config.toml
dataset = "babble in 24 made-up languages, each with its own sounds, syllables and stress or tones, from a formant synthesiser"
train_examples = 39062
input = "waveform_16khz"
hidden_act = "star_relu"
head_dim = 16
qk_norm = false
layers = 12
positions = "learned"
residual_init = "none"
orthogonalizer = "newton_schulz_5"
adamw_lr_other_params = 0.0021
max_steps = 6900
adamw_weight_decay_other_params = 0
Rows from block 7 of a small audio frame classifier, named by matrix and row number. Rows with one number within an expert belong to one neuron, the router's apart. Each number is 500 + 40 x the weight over its row's rms, rounded and kept within 0 to 999. All counts start at 0. Numbers have three digits each. After the name is the row's rms in percent of the matrix's.
Before each expert's rows are labels from the 100 clips, of 14976, where the router gives the expert most weight on average: "top examples" is what is common among them; "loudest band" is the band of the loudest frequency at the time of the peak. Only what is clearly more common there than usual is listed. The data: babble in 24 made-up languages, each with its own sounds, syllables and stress or tones, from a formant synthesiser. In brackets: how many of the 100.
# router: router (model.blocks.7.mlp.router.weight, 8x192, trained with AdamW), inputs 0-95
# up: expert up (model.blocks.7.mlp.up, 8x192x192), inputs 0-95
# down: expert down (model.blocks.7.mlp.down, 8x192x192, transposed), outputs 0-95

# expert 0
top examples: reverberation (71); /ɑ/ (43); /ɑ̃/ (37); /ŋ/ (33)
loudest band: 500 to 1000 Hz (80)
router.0 101:494537500533551541518491518472514507514447509460541502464479556476519553506546545480584534437433413450544413550561482502526477528519557530469496433428532526537511460499474505501483524489457509513542495491485517488459463473525475495432401476575517612521476479524568530525544502508497469493
up.0 097:522414503492530444537496478522511509494527507475467564513516474455484513522397544484507423474548482516537509491492509560534484476464485437524533567491558431466517537490467478435499442555456540467550417494471407443494446520546544479503565539524489534523556521431510421579474542465459522542
down.0 097:467483464467553525431586508477452516471505507538476506436608468491576423595534467478443527544475449527498454515493480493432563479528562452483513556534495571488504479557466515528473463629480475479509565482517438529473572527510467550492511556516532491464509490489493499471515422493534484527
up.1 101:512504479500485449477518541469442478503499469515501460555563556414486422530479430510477506444528471540476472447446496436543489529557427491452539431512580472463540475571565462501536540469480478515460526519532518536464537462445525455474466569543481577536532578513446571451494527500521550517
down.1 100:476477517504511490570474512479487449527483455444499541566438436467562528514533533473481529554436525484452520562552425395468506510463524497541571528530489490480518519518539515466525527501540521553557517460440433530411507573500481614539518523457539512443578559532467491447497498482483529476
up.2 101:481442570540557557469538501517410536470446471534508452533580478497504564504561485499531462466495498485505515511517572554524517523476486490509610576425497460467480457518509461507507434493464514487524528479530561447474478476481465465521527404506482498553488503533582490536479524479448516542
down.2 105:526507538552505562530543550420497470570382548538471474501556500480522486519503485436519477562579515534466494467490494496507565586487513476508496436548508439492469570454530531472558509491484532459524484530487532454553497464536483423407477536488554532498522554447489565525485504441564481562
up.3 093:554526442422506463531415482530493528443516474471477470529529451517609498425435437481496481490469505485472493528529509496511448505547549468439504528493451517519471499423509525481559491522540554545463570501485525438465411417535556515525448479463500477494473448433513466513569603442527538485
down.3 087:535530513536475537447553514434509518495536443468493530482606498491521556535494575485457510515520411482558473487467518548502560495568471497536550526445499484517459562489516505515430452502508579459474466511461530460470530474491450459521489476549489569526572512544527544456393503515543496475
up.4 109:422424475550530528496481468519569469465456560552572471478510567527518488584473484474474526461570479493478488471557534449481479492579518392469500493425491501479494507458498497547469490480448472486518547472557550516524583512526493475516485460522440543498533439507451581520456481490500500483
down.4 106:503442494437489472530450514422561561543450488590493465551484510452509535394483448505530482478482459496413408515480517468558473444495547520512565483604465595524505475513446569521500546450463499524548541454489489549483466496531542535513550477557515522531515460523559479512574409497511519494
up.5 102:502529431467468576458482526463513492528508528520537530458509487536523590533549568503471489383502529481454509509450416482531479516524536564480502476515437510480477503489604524512534489536498466506483516484545464507533492496549508515453511553507545481581533436545515546587389484464499449445
down.5 106:506509511464421457516497442444531521499529518536484500514499474481487472544514476505476520557558512498454475491583535551471542533508463481542478426521408559465459592452551478563517459481528449477482505555516525447530526508536509478481506485509531546532518481577432408446492485537528487489
up.6 114:527470474570468468472538533566456465467499403531533521504500422494475449576495589494475536443570548471469497525465403486499581502500560511411546456526515525506561472566480520489481551507484514510456464539473467438512496480524495472463457513506566520543469475571530458473507477401550501511
down.6 102:591450533519479506529566518442537458486537480519500509431524470465551471455543482609584437517471486580582512533487488548512517447519491461528479507516476540514541470527439416539533489480423493556521484473547549491486487476419517490481502446527495478457560476484474490510528499477525544376
up.7 105:550488475539429506492574499488430457469496552476519472538371492461490506534439468445507543509489503538465503576487481511513556469533516546475528478431408553415527476509503485555483527495467463515461533503589514562519526525483426533499518492496523514444463493456540449486516480517519503462
down.7 103:460540429502497542539525497531505469565472495483539597516598494438484456402490438571576507503557506516450489529559445538533510500457501509512511540573545454478447571470487496487438528407439472493480520511477458462501549524568497539493531527501478517529513577481462499476515490504476486475
up.8 094:499471440464518575493466517518574508429570487495519527498478475512470474469472504522500529499595513439485501458450554511534557524601449553511509452520514523550445490468490472555471486536460485527436521505511532525470516416505519522465448563491479465485548502509527503565533627601471480453
down.8 091:564542457536491442555524503523485442510492453491473482495446509535521534515554498542443489490532521508529510494555501517447483497487493569558563498472465572453538509505485523544588432405482479449591479560546524511455510430537438495486490509512482476460520465523507414479527469415533438491

# expert 3
top examples: /ts/ (76); /p/ (71); /ɑ̃/ (57)
loudest band: 4000 to 8000 Hz (42)
router.3 099:442507523442446449493489476458528510491541505482479549491499425476495521566457503528482523491546451468498485528484572397565507539462462500510456536573536505587501496474528494475494442471511497618551470447559567455506450500504439487496547505472490515460582530536502505496511510508471496561
up.0 089:467581484495493412494563445416554474515477494573461483475564528443480461544551482485565503506478454493499529528515497491460559405553467546479445546482542527489481456489538462486554470535465444519465562439492530434499533530473432436488485489503495532502539479491482565527537504510510503442
down.0 092:454416504476496485493546575509521525537565566479524482394402516479519519505515552504505535414556487517444498449473468512500478464493528466514578557500432535526516566483528459455457542507540480548564491557465516527497551478482479466529464520545510492502491541533505533562542522439515514511
up.1 093:533513430524483499532510547545520465598500504498540487502459487548512522535525570496519468560536512488528441495483522511471395563443451549452522535545537519511431458460537481565528494511568463485426530521426489498498496459500507490457502447542521546487459493462445486512485480490481494529
down.1 090:452528521474477490495531494489510548470537509524433544438492436554419499529438516508483529574509537446456582510480570529499461514563425468479495563461484498554546502476529485400476496580502491520501467479541546484541523533548476571517511569546470447489561516510526542433532507469460478540
up.2 101:520482535473485494501503528493503570538460504540529440425554502563512478516534501468519491477395458460505449421506484482581478526505493490456503513510453536526404537546486448482488472488477506509512522480506427451556602458460553495507492539501530500488508525478474476454475477442488544494
down.2 111:486471528539536608510511531534484443497509481473468430451468495594541507507475449549548501567513481496529561548547538505448489465452482516502541456534448497530543508509493569471501475486459562459500434470461590477482400541513496560452504489478510524457540497478534561604483439535427429523
up.3 106:587474510464505506471514500558496459488457554453490540416473484446513553513414496568513499568545498570527465477495429573602532564546517526514572408487527525455477497490510440514467531493485450453504419495542479453497445479442513498402455510475479509531540511554492480458466529443492471513
down.3 105:458506535461498489492517511506494510432489532590518520505465484466509432477540486503433546511424508459521486498558489508511432428464489521503460544577473531519549468469546569455450422504547510516449545425433544558519496551530511488541481513551513506473493531517496485510472525501470510501
up.4 103:574530575470514413453479509509451531495429490504488443507506446522491568440504511516470432524511557500521563506534492447498547547470563439481501574552447538564517518563499481521505507572516392554429512550512488486484498517441472516506522537479545423545438498500564488471504469535492489529
down.4 102:466427503408543502390500434524507498481514498510533432497510500472520471534469461453469554520489532603564482443512545471478548508515417516493473497475522491418493447501484557483504492530489486498543492496544512517509538538451524496531503491550502574542568601553541509496476437502515542464
up.5 105:538495548479490534491455528543574574553489550456524509577497484573466509456441515548470420472521486478496500484460522486471477553538485533449529521499519545515495472461479477568499523446520439497523536452485505461535461528592500510537571496490529524438523483476523453602491536583518520555
down.5 099:437514511406442504464511424489507465436552547540452443485509436525531535506471472494469446547491482509519504509509560440505447456493430568486486544530494462468414500499510503543507474478453471516541524514508480519451524487492542487564515519549486461537529543569519492491449478507508474453
up.6 106:473546527496494494477454497522514491585531461490482570507488497511451557473524503532435499484552513448490489491453488468452536552553534419560569446581481461501475527462531521535506492475473503448452448483484518500503534481514518518431502485509545438543558533455532483444448519475569474493
down.6 100:505549498511590446554492515420559513533498473563556458521533499507519548494539444507503522488510518485522479543536539496540480472462512513455515518480528567518541517506461519501496494440511385554568500471497429454498512493444416517525469492513546455456528528454516494589526516505510514523
up.7 105:546493547399510472484524468505451613488510538565565492483554479520520486487479487407499581499561489511433574505464476555407491490516542501414507460501505494532518459426454562518522449552532537462526564504452487477540565490502500519453430426477531465565499524504507463442453483432479568509
down.7 099:539499502464525510543468468472495502413480493530478501458553509524544434459561466536523449487494418523495524461495505485542455439485531490535508468473529522497506503515534576565506449522502563462460461458509492520500536491568538467556501478502487426504528476440485613550511460493526495521
up.8 094:521518495482468507476510515421412442521445517507521534450627435460567456574488566480538536487494476534460562488454522418458504465471480549435518506508534518559491492507465410517504481483509579447527497436523451575501459486537461531488551509478547466491511524482468528592522498510510532455
down.8 097:533562428583483481501445452504516532544498434479511499539467468448553508535446480513480487469539492467493506448524474521598562472566466503519511497552467416529497553472546479515393535465499478475475463481544467519537536475495496509484500510503462535485486476551590555430498471536540472565

# expert 2
top examples: /ç/ (79); /tʃ/ (57); /dʒ/ (47); /ɛ̃/ (38)
loudest band: 4000 to 8000 Hz (27)
router.2 106:467579521537511528469465484456462468484495545523520481512511496474452516475551501424513411495492513439482482492441476515528418483438442490576544503497519578498515508503493497564496571552455501608455572559494476524499498510549505469499492459476512411559508569515475547491462499515546527428
up.0 102:460600504503512488443511487514538438519481456497496558563520511514512417549478499508416544502487567510517498383436449504491503502466517471475492460513557506533519489495490495554578530481541506505475487533571551470491502519426515470536480514487547439487469508516472576534483542542533477424
down.0 104:549459492477566544480538487461572530455519560504474509503549563503429560482508432474536461554474416513527455453417407434488495517529474505503496611540445461491540488505466497498477511580505494521519479475497449487509487469562452520529515565546460494489526479524480471518462524545502509473
up.1 114:440493543445489491465476483418465538429483455440591556459500465480520523458455557452506450475474502579522469508523491416568457475476561507557515500449541479429570492488513447559491516495453497522529467547531486539418493483493496526484517506489462568458539546502542474521509446561545501473
down.1 110:491518467585534514582539534494587484508541515529553505464570538546607498489485451570455490447455548449461470554456495468515453443511496549458488572591495529521471520503489483521530508492486439442500548497509503484475537537524547498477510595472551490517480600533490587523520508480455503451
up.2 107:540561553513509532517521522535425522453562540496546506469462518447451548500478474497576519516443551458514548523551476501528504587409497470505471449499532507489498452475503505483571515536510496482440423526535571604503469530433518540544504549492497559460592513540455524505483505427459509512
down.2 100:483480467555434433529542529461502552521462473535446519457514462546471528430482510524500504521453408563508563521500464480506482441562498511479480531558463441415565526526526511498481478456522490439529473417507523476491531519382572516528472540483476533478538522403518484524465460510556477499
up.3 089:516588539478472455484474585511499555488457439503478586517442584458556531494424514512447490416479477527528462529490481511390536482526455545443520479500480526515567424511563576521500541441536557506446499515501467503485561551515488521531486443473508532490447521498546482509418479506493462413
down.3 089:547534446488476469484442449483528502552471548581488430503543497492477432491485533465528481507492533468507451474541548468567382477493488555499486505494545518516466552493492528471427433482496424502523471487606497500497472524497517537462472525475512475407448579461476539502506474554494535449
up.4 101:502486507554506541544427434506526489551480444517574462549438516425501510507530474507500521494570506453538497498511540435495459501496515541485484520436494472465430530502528515555474458525467516418553481491558470589476524488468495480507542528473531569433535481453455477467481468405566498493
down.4 096:493505468537519474538486458478497510474465529451475521505462499550479508508509504515464545569505513517578511501460431498463474443504494487570433490503515498548487543572479471484453485441513439488489545574444531484475563441444512547476467499474463549598492579427498469546548558511464549537
up.5 102:501518482546554463443445553537473475541485522486507468496502522526472483587448493475459422481534474503535501476523433457513486512513526579523513575510567492503509536478495477504509479528466462515449572508532512501519607556507463500494506566435508519541465454477469432502458467533475479483
down.5 103:491462532502496545542484458458446473459528484491547559538488494466466519495504519560449541518455501561432526504502503547551498508505467457407448547421518505539566423576480458506445457464385513541531474482530494600474507524535540440509457483444462495521506516517507517502454522576476509594
up.6 099:517450517520447502498518531432548516491534494474488559570558459484536464501484540517522482542463487507494516467512478491514492518424479490485495524535522540506560414437521516486500467449529397492467527466440532435468598470497548508444471434467560409502541498464502512468484498436522480517
down.6 093:459531541483594518499535408467465497541512505486474453456510526480523482482487477450507517542435490507533484497548569463521548562520535559553509511437540482449530547482565491476447432472581484530462482505535482450505445469543512481511554426540494581423466453556536472512526527508453496572
up.7 104:490478444513537527545465505553429463438580532513487561571506521571487565479544497521523513513498488529488573502476494488482551513465523481560491561586490545418493479529505518499607541503516504401520504479551459470521515503454496521496485493520487468452514542456523503519445498558451477502
down.7 103:473496425547518548517519470517541506509588473525497518512470419499479530449470500502533495520440472440438437526522442428563538435505520495455499384500457469501514572480478477501490499496558477501508515471497442506555457561493387478543540450461474486501548509516501512510499547511524510443
up.8 107:417470537501461568465542527533488552492493499545481491518446469470482541488555524480452546500478463475490490547554507388487482478525611480484478502488471509531474478495527542527528459481492527437534462414572508496451547521411504526514458504425485559479493539484517427515451523426515471463
down.8 108:500519536495541439565546551476524491556474593511428499560464429486464556476552480563569566532494527571542493515458535530489510518522522526539529488529536478453401475549467481514467488528506459470454508473466527445439493489486497439465479494551513527471560462491468532568562496427490497502